config.yaml
norm: "rmsnorm"
activation: "gelu"
init: "torch_default"
beta1: 0.95
shampoo_beta: 0.95
eps: 1e-08
grad_clip: 1.0
gradient_noise: 0.3
warmup_steps: 2360
adamw_weight_decay_other_params: 0
Rows from block 10 of a small image classifier, named by matrix and row number. Rows with one number belong to one neuron. Each number is 500 + 50 x the weight over its row's rms, rounded and kept within 0 to 999. All counts start at 0. Numbers have three digits each.
After each neuron's rows are labels from the 100 images, of 14976, where the neuron reaches its highest value: "top examples" is what is common among them; "patch colour" is the nearest of a few named colours to the mean colour under the peak. Only what is clearly more common there than usual is listed. The data: single toy objects rendered from many sides on busy backdrops.
# fc1: MLP up (model.blocks.10.mlp.fc1.weight, 640x160), inputs 108-159
# fc2: MLP down (model.blocks.10.mlp.fc2.weight, 160x640, transposed), outputs 108-159

fc1.185:451506466446491476499473583506488620449572592483390461538523514552486419475461484467477499537540527524583539513465475550473516503510479465478439553483470499
fc2.185:503522555498486476531481486581524442547435513425407460412471452511563563551493456537512549511598460549485466526495415528490546514514466457467569487480498475
top examples: green
patch colour: green; black

fc1.119:504343438473556516449485532431509475432564483587520470545489461535552467587526509495496471575563478466480461504513517498440546473492533517583471556489540617
fc2.119:493539550487496524598495441477495442453491434414552508524476547589433498463550466478640421529592528524501525547432543476524443490391500539395453479511508447
top examples: yellow
patch colour: brown

fc1.33:599532548481486543534509401524519462526469489474601578518444534480536495469576577475531385525529570550489436497487465414422480500459450511515605472521522431
fc2.33:562499541525598424531463520454468575449465457434503564494430537584584458422503526559560572506485454575503526520449444486515568521545588569341564536491469505
top examples: yellow; level
patch colour: brown

fc1.21:480590558508569458488529557469501505500482525530498413433520533513475414520446471511524445485553468609555440524450452462551488512553420549468457546510447444
fc2.21:545463518485585553528541446482491481446495490462494507613439518459417576442450504462529546461513539549472510566514538380527478527485444501441353502554565492
top examples: yellow; from below
patch colour: brown

fc1.174:548617501530507553521448529458463461561533534493514447447481449351545450494477566458485546466494473555550506502511502554507399502389480391415506576421554473
fc2.174:490475460499508523408508531518616501444467505576517479530422471464560537518497485417525580558404468378538520513569526502519509478469413532554458539389500540
top examples: level; brown; blue
patch colour: black

fc1.267:526554647534480423468486408473570472459472427491413467554526516511578507447453520466617491482497585550599499469484423493481481490532465518550386416434511495
fc2.267:522463505402477415474564436398497409547532456462473573469522527521504575489502506498466553511410516521529516553553553550540506549380416556431600479537620522
top examples: teal; green
patch colour: green; black

fc1.391:433505465436449441519421521443542513530497505516531551468527495482508465457530498463561515523493452443506398580498456598426535457508393485442421446503484584
fc2.391:519462578514596448504480520460471583496468397493449485534527493572530504559465530497448462485534492554532588518514503501563453518490544500569505454540509497
top examples: pink; blue
patch colour: black

fc1.36:445475609537431604509469405532618614470439490481445492473440517558523524568526469540591527384515486461505488513484480448506551467578414554458526522555437604
fc2.36:412595490392495489494553590454517557416480479484467619423593463624531497475555495458453510476507516428493626533441509512485468490472463473509535454495490439
top examples: green
patch colour: green; black

fc1.292:555501529483576534492511431471402458563446450457488550492485482523564424495488480528588500459425427489491548538457533400492541444468572493380434510528449455
fc2.292:591482564475480498490532426535508482507417597539564494578434502492443530418610451469465596498516521550559483482439501519324522485434511482533394486463501477
top examples: yellow
patch colour: brown

fc1.105:506428463560558527563505425499621498492477367525493573538523447494519533458518448393453490524488531395517500457508511495506438423503511500429542491490447518
fc2.105:454397499605446510495561548498596510506484464445567499455550456453513470605494457591553456432417501578520478527481450591511517548530571545535662482533604554
top examples: from below; brown
patch colour: black

fc1.14:455493507473513448443498495495443452532463483492533502412406422505408550469509551528428504460511532397556458513576434438497413447456468508476452469489579576
fc2.14:461484507458471499469515581497473499421525466499533532565574513452508449476473501522540490479459557591532430507420446499521528485375557416491431505456475498
top examples: white
patch colour: grey

fc1.302:603533587487570426549555498559591482495471644444489527589510590469481509456587475535569468488543523474587507448583463562459468561565425469505468588455545510
fc2.302:519416547554493505564520448434520401554484448517479504546474444525428509397466398507529564458561592507466534456474548508523489483470533538521539419493413459
top examples: brown
patch colour: black

fc1.273:434493530559504441508571502566542488491467552458427618465556504406576434462554436475614545474471564498467594506512512441398426515536508511524534496516493474
fc2.273:604502551503429461508528471514531487441522525453433508547510479502438478487527525456491471570573495604570522373493556538497519519484513437470503542504538456
top examples: black
patch colour: black

fc1.603:505601508465559551527508456492421581470550460572475439508478462522553544524403551506421425477610530403508493544516616446502473505577482585529462587471515590
fc2.603:515402441403473536391509522506515528567506442457526525496468499474494532468622492430587532522517351481470495418564466585535542527508544494589460444458551495
top examples: orange; level
patch colour: brown

fc1.595:523383506562492531528565439581510507537540502542513530503508516578399535421530426480485516506480410515514472532392535537518514562469416528525570565505517493
fc2.595:462494468537484509579533530434503525482434447471496354493449491436478501497424480552494436478500487486436460481498496530457498404497541454530508473458497423
top examples: pink
patch colour: brown

fc1.480:458531542441465541520516417524491516493547470336459514569489501461481472528317518457592480518488535472555463535522421550498521466490592449551489486426485456
fc2.480:595572534481399458403366535596369521469501538497497502437475468544486525423487540527529433486516590499536473484505502492569452533442390408471517503519532513
top examples: blue; black
patch colour: black

fc1.264:476507434494485486449661453481521517535572441493444455522529472585519471476472542545593528494525492440494485397537518517567458542431396535547467594531506399
fc2.264:484460474468527545479462442544455429401571590553591473495531526484455513558532517518578343547506497467545561477505456551493466546502509475539435498502482440
top examples: from below; teal; boat
patch colour: black

fc1.12:558456513480319465447418424457475493557574594547471537561535527486576480557460449470476486575471563510503465543493542466495552508499473438501574511494490505
fc2.12:485476518471534465630632520421519537524503547540536496478480446627468514529477498519501555429508547532492478474497522526529526478501516472513462424489579574
top examples: level; red; dumbbell
patch colour: brown

fc1.626:461492410504525488493533468476606467475475487467557457523416495502536541526472501519493485458591424435477592470487401498430559515597514474494487438511514502
fc2.626:528590422523553512456471548538397508478517468488434491452569500422511519572525517500396555452493442513524543457564515542540434515512440494497464459471510521
top examples: level; black
patch colour: black

fc1.447:547596514536467494469465438594529540478382481450546458545512630596510471521504486495562536513508584474385544514446466493489517559484469510500455525529512475
fc2.447:583450422444458535519569475500540516450470427498518514575541462472522470500502492529450513466486500552534497465398586583493522453504437402477529444535587504
top examples: from above
patch colour: black

fc1.575:374534435475541445577530514567584515489544488461503421506556513455473481517505457515546461467480530480409506461382435561456618406513522559528571557580443430
fc2.575:477556479530518485470532510547492522538590493492520568453497520474431509499487487550433511529523528444422539612480474533531406417501461513565522543559500386
top examples: brown
patch colour: brown

fc1.412:500523561466439458540539541546488487478662454542580521433400444497560493462561482533522479637481481439526573472520572473552418487471508499517489410476503463
fc2.412:549444542451554471561452577399469474585469427424503444526507471590468529543599511489455565524526474498569549539498496476556488488550532517551523506480518467
top examples: teal
patch colour: green

fc1.240:527474491501539483498648441496470494558485526487436512509465513609606492508440536528550500444433443515487480486534515493480620533505470463524496539464517461
fc2.240:528516597492438385655611455528502451496491440570541519599522487601388562456516488538478563546530457494437504482489527465472469457480521614560530403492472487
top examples: orange
patch colour: brown

fc1.111:370461495536462499539471559508394524499458501509540434505584404498500628594493489500508533557429524590535471444503522414445478501457544506485497595491471443
fc2.111:509406544589494504531547548481584455541501472577546534532442510502520481492520437471500455427476530578522470475553451602550489470403573481539483506491462540
top examples: white; level
patch colour: grey

fc1.493:483490542549486588452484505532532470581534491469551514512513510508512473498500479454477488494477457478594482718516646437488532547464364409540508461472492574
fc2.493:492393488445482428530574499528529560476514515556485469529493499421553578516540537457491493587522412507452501511407491571557483500496506494565479513536469543
top examples: pink
patch colour: brown

fc1.296:492486545454492398430462549585499522467491469437462533580477526523447489538515483487497522456487510567480371538528506513519503412528552552542492382433499497
fc2.296:485521513446514511509490481498488537488552443540545471531576565441439515471572513637509491497540460569508529463484531559465561491532523512459526421599558534
top examples: red; level
patch colour: brown

fc1.396:578461514424472566578516467529497410492509519485622492560446506508389572544545482520460525418426565526538586505534407502454561396461511552457445467572539488
fc2.396:496440502456533549456495501496442593513389597488420463604461584511457520435475569482491557438448514563491410447551555482572518510546436488500474570502532455
top examples: yellow; from below
patch colour: brown

fc1.617:535496627497497468413546598587475539414472540552545484484514486436540485553576481528607475550575483520475465530601577536462576503491487496511551516436488497
fc2.617:499471609504515517471635480490505545540466554456503570523505489544447538473401600488552552521478568445508500474452605482513443511496537556449529438442515446
top examples: black
patch colour: black

fc1.53:562512491519503556549557440535428573491469601455529500561479553441370465428533534474494486501575507464489447486536360538461539582480391535514470494452470437
fc2.53:476386380509556457486533479442519518463497480563473462480580451559519472534430494474607478476452411452449488500562481418549496532473426486515495534489429466
top examples: black
patch colour: black

fc1.161:598499438531497533489491442559475483523525525374475538500418423522517458532528487494645573401475551604510478518586487477490559521459513555502514511569531460
fc2.161:522583447478472526532594516503446505505491498529502523522478407485569482483493551461474536523425470488449432436446502528550549490543535518533499551435476475
top examples: level; brown
patch colour: brown

fc1.92:615543548389526497425498500444474509582449435481535465539553511492506402526511471471540540557563440521505474424534463496489548476540475480534483499525611523
fc2.92:532557544448404463497551518580455554415399574528441471526621530454450519488571549532479544512543533465508453501412563470552505514424473595548516563496520534
top examples: teal
patch colour: green

fc1.577:536450425434539484499522477506593576476563515403519425387489519424488462449508504530454563502494542462450591527548457443542571503533447548587516451490561523
fc2.577:430459618520575478522535434478458509486464465499573514469517456521477594532508542386523533523564590475509545471494521555417394531513459509504446529469452437
top examples: from above
patch colour: black

fc1.85:496543572511576516437479408490524426579498513481504477530597557506395457611462452421491455553472489508459571472482485475510553455564473490523543490510471547
fc2.85:505518499497480518581500585349515485487524530534531484430395573470500537510523545506469546435511436477456539439490461545443462482545449525504502439490487451
top examples: from above; pink
patch colour: pink

fc1.505:542502541485550512556546517492389507468537484571497524570511537514413400490515479490495410533508486477454523540427412560504555456482504483400499432515501571
fc2.505:505521396471446438534531478552505513461524583489536567395541507548534487516578497542461558500570527503534465448451661520429595555548393459555501486512606412
top examples: level; purple; black
patch colour: black

fc1.557:518484466506578450451579507508485551561449554456509510488502507528452439577550549525500509488456509425624469475493477535562521515455523440545444546528492409
fc2.557:579467508494508566597433518406502516514448392489505547505462577545527522397430546535556521564393471482572490534467558551474444487506488487469603523419483546
top examples: brown
patch colour: black

fc1.283:506485439486392459638549470463477481535485476447648522434416492500503520506479488432495526494462498438505498513448457494565579485526503480423411495428468360
fc2.283:550471572440494540463472569533401537547641630502522540568505611499471520539534414579568531403544520415519492481500526447478465446465555500427522421434465456
top examples: table
patch colour: black

fc1.571:583515511477574428483432528427514482433519424505477493440429580527527453521430508508527520543592461479529448425629545492495443429407502575506512434486565583
fc2.571:441490428500451536537560533415407543531561527443447466520348461613467511462515541500511473478522545492508503571464487450510477535528536592444511486472364536
top examples: orange; level
patch colour: brown

fc1.190:645517530520433494478478368466567505498472542479506438530521497417572484518570427470526460460481540400518581521497570556452493453471559474535475460430571490
fc2.190:432470456552488452508456433441449513555517472473479465566536483463462508382488424571474434371521518546519556514473506471517565553429466513434536477508540498
top examples: green
patch colour: black

fc1.306:481460524454463493522440579502482559501565492502531569498548489558568438520485485409498473511536527431647504527477399512377588515523490408488454533526503584
fc2.306:497470454438624546598415545397547447519565498455502565557511550481451468379489483589508553516524484446496523542465394459475534483495550535448523426409521513
top examples: blue
patch colour: blue

fc1.361:528478640494446489495539519482459452499463440455497624518448508475467564598421474491570469446483489467522474452529508522479494426535485466512491508529472583
fc2.361:529524424495513517514547469486481544414469520538520489441593391566515531486576487431500514463443535533426553442590459521534540446527553495420532503611524500
top examples: red; level
patch colour: brown

fc1.370:517493451440543500479511555422430496492442382482465433505461466460517483515529503528591463544392458426469422416481515492554555543557448490445528593590494481
fc2.370:519526476488425465556458558562345537527457538519477509490513525523464523444477507514478419519575402379501507470445528478408441571480625585539400474536502454
top examples: teal
patch colour: green

fc1.316:467497488514463508510471438357515516542429434575472555550508445489482463566435446520500432500416565519469511576485541488414514498450508573536602582675517550
fc2.316:447527444443428518475504506595587492458493506483574451504540615474508423533438494469494498471476464502501432482432511611481482532521464446601507513555359491
top examples: white; black
patch colour: black

fc1.231:543502489518526532420502487517493556513508467466483458473528530464387478549443456561577470535534513542512581485577477546487526423565505489507499519484521491
fc2.231:473539561576469466522571473514464496415513527547582446576533580512544492494438434474437412529476494542525525563449567536531505330459556459536365494502461537
top examples: from above; orange
patch colour: brown

fc1.356:527447510504564572540542466443481502473473447485531558456463476465388462412431525404484602463468517481538534510464495515516476485442485337483540446468467388
fc2.356:530515452446464440486472500498535438496540571510439441479561475438428504436505563504518491481488472582493517509582513519549463517387437549465490527452517444
top examples: from below; orange
patch colour: brown

fc1.639:492509586475533499473513489514415441527504496436438529496518546465508483515449491537488496488394432601476472534471487472526549473425472554404445403522486553
fc2.639:557447493483439579511462514463432473461495481481505515529487475508458433581424481511587510542464600429501500508578576577480593541506430553520498446625535505
top examples: level; orange
patch colour: brown

fc1.84:477588490504485434551477468502622541617467500636476578506502487462512467543521448462505428527484484494459514472575437491463520528551587506505434389448509522
fc2.84:602455436521577581424439540472472549495543587553400486549502507545515516508363497500446558527443548481537548451540553457483530542545523445449562458541490468
top examples: grey
patch colour: brown

fc1.268:554358599560395545490446495560489531488425514509420473548530516523464451419521519540498499482445519523547591438549422499484496452482506550434515499524558486
fc2.268:458553635533414530548557488503520501503513549486604438505462584485532530444419560494491466474512477471518565492446450601565455538505609554535555533523409504
top examples: blue; level
patch colour: black; blue

fc1.255:507506582546490474462522518506480477556528531471544347482473480512469495581485366501593512507406509536476575460567583463469486488453571480471545567484532507
fc2.255:449454379455467555526464422495543435570457484482563525487530509473429510492525492518429497493504506507547449422411512553560446426507432413545560435409510467
top examples: teal
patch colour: green

fc1.288:524459482491481546479400560617439488500626509512523519376434605531538506476468410450527548477503545548517518550564534428484544451552545557488474392467544434
fc2.288:563468450423529520465441487446521495421542434562467475596535449529503549460507477498521446490374504448483515537433496436541437435518543479517521516550533547
top examples: orange; red
patch colour: brown

fc1.210:523470486468533491488554463476488588441449472534448544460455417516480465443402520378512465497572343567555498521504560474481455446433483477458555548490455497
fc2.210:498618435545524498529566423479433541470473491461500516565590514514523484582535374547540472477446511409486485547512476491432451541400478495407464551441516523
top examples: pink
patch colour: brown

fc1.242:549493506440474492427564457489518524524527453504450443486601499585514463515544465465476391520502547457547501478451553530406407522461445571502451527582466633
fc2.242:519433590492530578457506566489587481519528492557482516454495540431507447504545456463463605503412474583484480447549525427553647437489537528548573469463512417
top examples: green
patch colour: green

fc1.127:488544425545422497537515543451448525561493574490487481474526430540454465568513432447436502508462467471489445504494512446475531530581513508479490556502463497
fc2.127:496486426556524599507443499465498498579538482403432525548497501613588517509442416566592480412507492509552491496458455500504452511502531503458518465465552545
top examples: brown
patch colour: brown

fc1.172:481493507534504579502569549488445492473436485503455609368485448498569446484544472549589450530608422531484484573453468503457535560474507526535431495472422503
fc2.172:493521562538522534547429457560532581485525451476427452486498511616443450518452502485452525409501479477531514510606391577500434514552510564508478468443510533
top examples: brown
patch colour: brown

fc1.280:439508519400518431515462526462483573517472555480543573446455466489480472489507535457446628492558433537510547582467530496395531429617467482523527512495492514
fc2.280:557532581484539574542461483612483451495501402410511492525488464564531533467467541482492469547520576508489543467484426476438494478414551506512534543554614406
top examples: black
patch colour: black

fc1.407:515491505495383589446478498588497463359443501449391499548466450615504502564371474484461505433503582494488603470516487572498541429490568552524493601473471477
fc2.407:472422540467457496446516501466456534552471608493461529446420457480533444452496453506525503525528540488509543467589407517570492434569544490430611454542498405
top examples: green; from above
patch colour: green

fc1.117:529492483597619507490389586486513554550492522519507485499590396466549520421575546494462490495563419573509495537563535474535478457444500572589506554539509525
fc2.117:476560507495538443519451494543559498556530547541605528519521546453518476430544498537568523426454481445546460366558521555608547491586533412600475494587527440
top examples: pink; brown
patch colour: brown

fc1.230:502480511487528429523553510492504483488522515478513506434504459509545504506535406413579589416454471545532485463471526480581567508475374560545513523495455538
fc2.230:468475525501515573481535506530538432395559423471540545463411525433515535553446603512473491529485508397551537483516534524534499556511566452433354522604485427
top examples: level; orange
patch colour: brown

fc1.221:593505442377425597513421484556471481566462580482456452445495506469506488464607481496537567567566551491507486552415515510557483563496589490485485494481516518
fc2.221:595488511569411492524582536434495560532442467522470433548487453547399514643488495483540403507448490540514548477543508470423506526489511592524594487457507445
top examples: from above; brown
patch colour: black

fc1.299:500547439467534554499436523538445386476635458383477460568524490571522520537513495528461491550498441459556566509503503449527400486487549491531482404461599497
fc2.299:513597573465428529535473506447488572486486548469599496564531423527486533582535486494477511428540551504495581459491492557504566540536517481476498466451543441
top examples: from below; yellow
patch colour: brown

fc1.344:628501458506623534417476589427506498466449441417447479560483526465528456491499538516456527509474517518497486469424416492467540528455491541410552445490508546
fc2.344:493611512514445530480447480470547527461476455523426500561496462494470635530533469457577471556559554481504412464537512479530546460490469427594496572492507384
top examples: green
patch colour: black

fc1.351:525408433481543582565533498456489487530438634395495588544490525508490414494506464468488508537544532513498485476501463462393577503508581427529542502408529432
fc2.351:468568540548486518512467608517477510476527515611396485504489452535460580462383479457531540546498533600497439537486482530516460566488408534499538512478602440
top examples: from below; yellow
patch colour: brown

fc1.163:492472516439544613446513451515444504480475528415456547495547495370549431609493455442607480517476502601497508467600513479610549521553561581526562430458381460
fc2.163:505493510507350469487466578435463520486450433498577472541428467552530499434501467496361495454498511416569464454464503507541503462486432491401467453434495561
top examples: brown
patch colour: brown

fc1.348:513516488372506424417537510520520478501450590529412477488534463550500519538552410544552468511505455553487413520603512579407554447466463503488496468553511551
fc2.348:613550452463492464478494511476435553560542451424513525430433524515514423458554518394557515457504472495497420458458571477453534505536550477510561577537524436
top examples: yellow
patch colour: brown

fc1.142:441586499494540439493513444431421458449442430504580528516515567375527533502509518515528554507524483599494424580474509484458439487468509507488689507452489493
fc2.142:533494480468464552544512495584518460483550511527497530434486432513425421527496536553515531566431557448501482498462514564499503544586490524525471499518491557
top examples: purple; black
patch colour: black

fc1.522:526510484537506430536496433470474526561503440434505522534478443487529524558431471494521509530577513368467505525466589499529438468509537424508500491507450556
fc2.522:431459378465533468492429481516483528517537555454512504479559418454455555487535500546492490589527414449581544514467535460511525462483579398451427418501478504
top examples: grey
patch colour: black

fc1.452:502520484527449418456491526529495508500551527526558581427541489482556517433481513501510465571477467503508457409502330545519400530454527501500541524500597456
fc2.452:468503499532534529470486444521445529461465507436539489554496423485505458437491412494481470545543540491508484490526500497456565490556399398528407462528433445
top examples: black
patch colour: black

fc1.405:487476509382584505432515388537586503499544530398553502449495459485468466568557491507498579554537511514413425575553592434433477559480401547504541470536622493
fc2.405:435473480541587503493505513461481450440484528462464524579480516555557530473447501488506432542522515506640569461439428496506617477523485493481475600482573500
top examples: yellow
patch colour: brown

fc1.253:539506455532511477487463531573481542542564535519368579558446496483415506387477510493517488513546545486539446460527492474437413437499511470407417444456440512
fc2.253:392514464508556550518635504437499482467456480492489504468481454445432551583480570527453444488555456479557585479571556561508473483571551489431523539515570458
top examples: blue; from above
patch colour: black; blue

fc1.136:508502456448556545464480431470334431637433499551555489602551527501524513532482512424523532541426507524488543529472546502481451481495503555446476551516463570
fc2.136:518427451492517570534450471517570510473431497539504515437483595470518489486435414509495516449427540535479496532473499452382502464505497543509384580506519505
top examples: from below; grey; pink
patch colour: brown

fc1.73:546420494400439538516569488426506415525508522569508671508580494545555503488543563565622464476425547546503541523521565427533595503471481451560524439447478514
fc2.73:433536495455578492522522455525479504397557474502477504487559519436400459430563480464460407471506436492612488403511491533494482565468472369486481518519578467
top examples: black
patch colour: black

fc1.327:415493541508399490417506529565407566456505571518539544507483470501455497518513564534525545487465435472528526428505493585556506523534451560493485546584499427
fc2.327:476553508504525441485473561432510512449613532490502520499517448576565558407486543536524482459434614506566547545515509435472518467463502467585472543503473458
top examples: white; level
patch colour: grey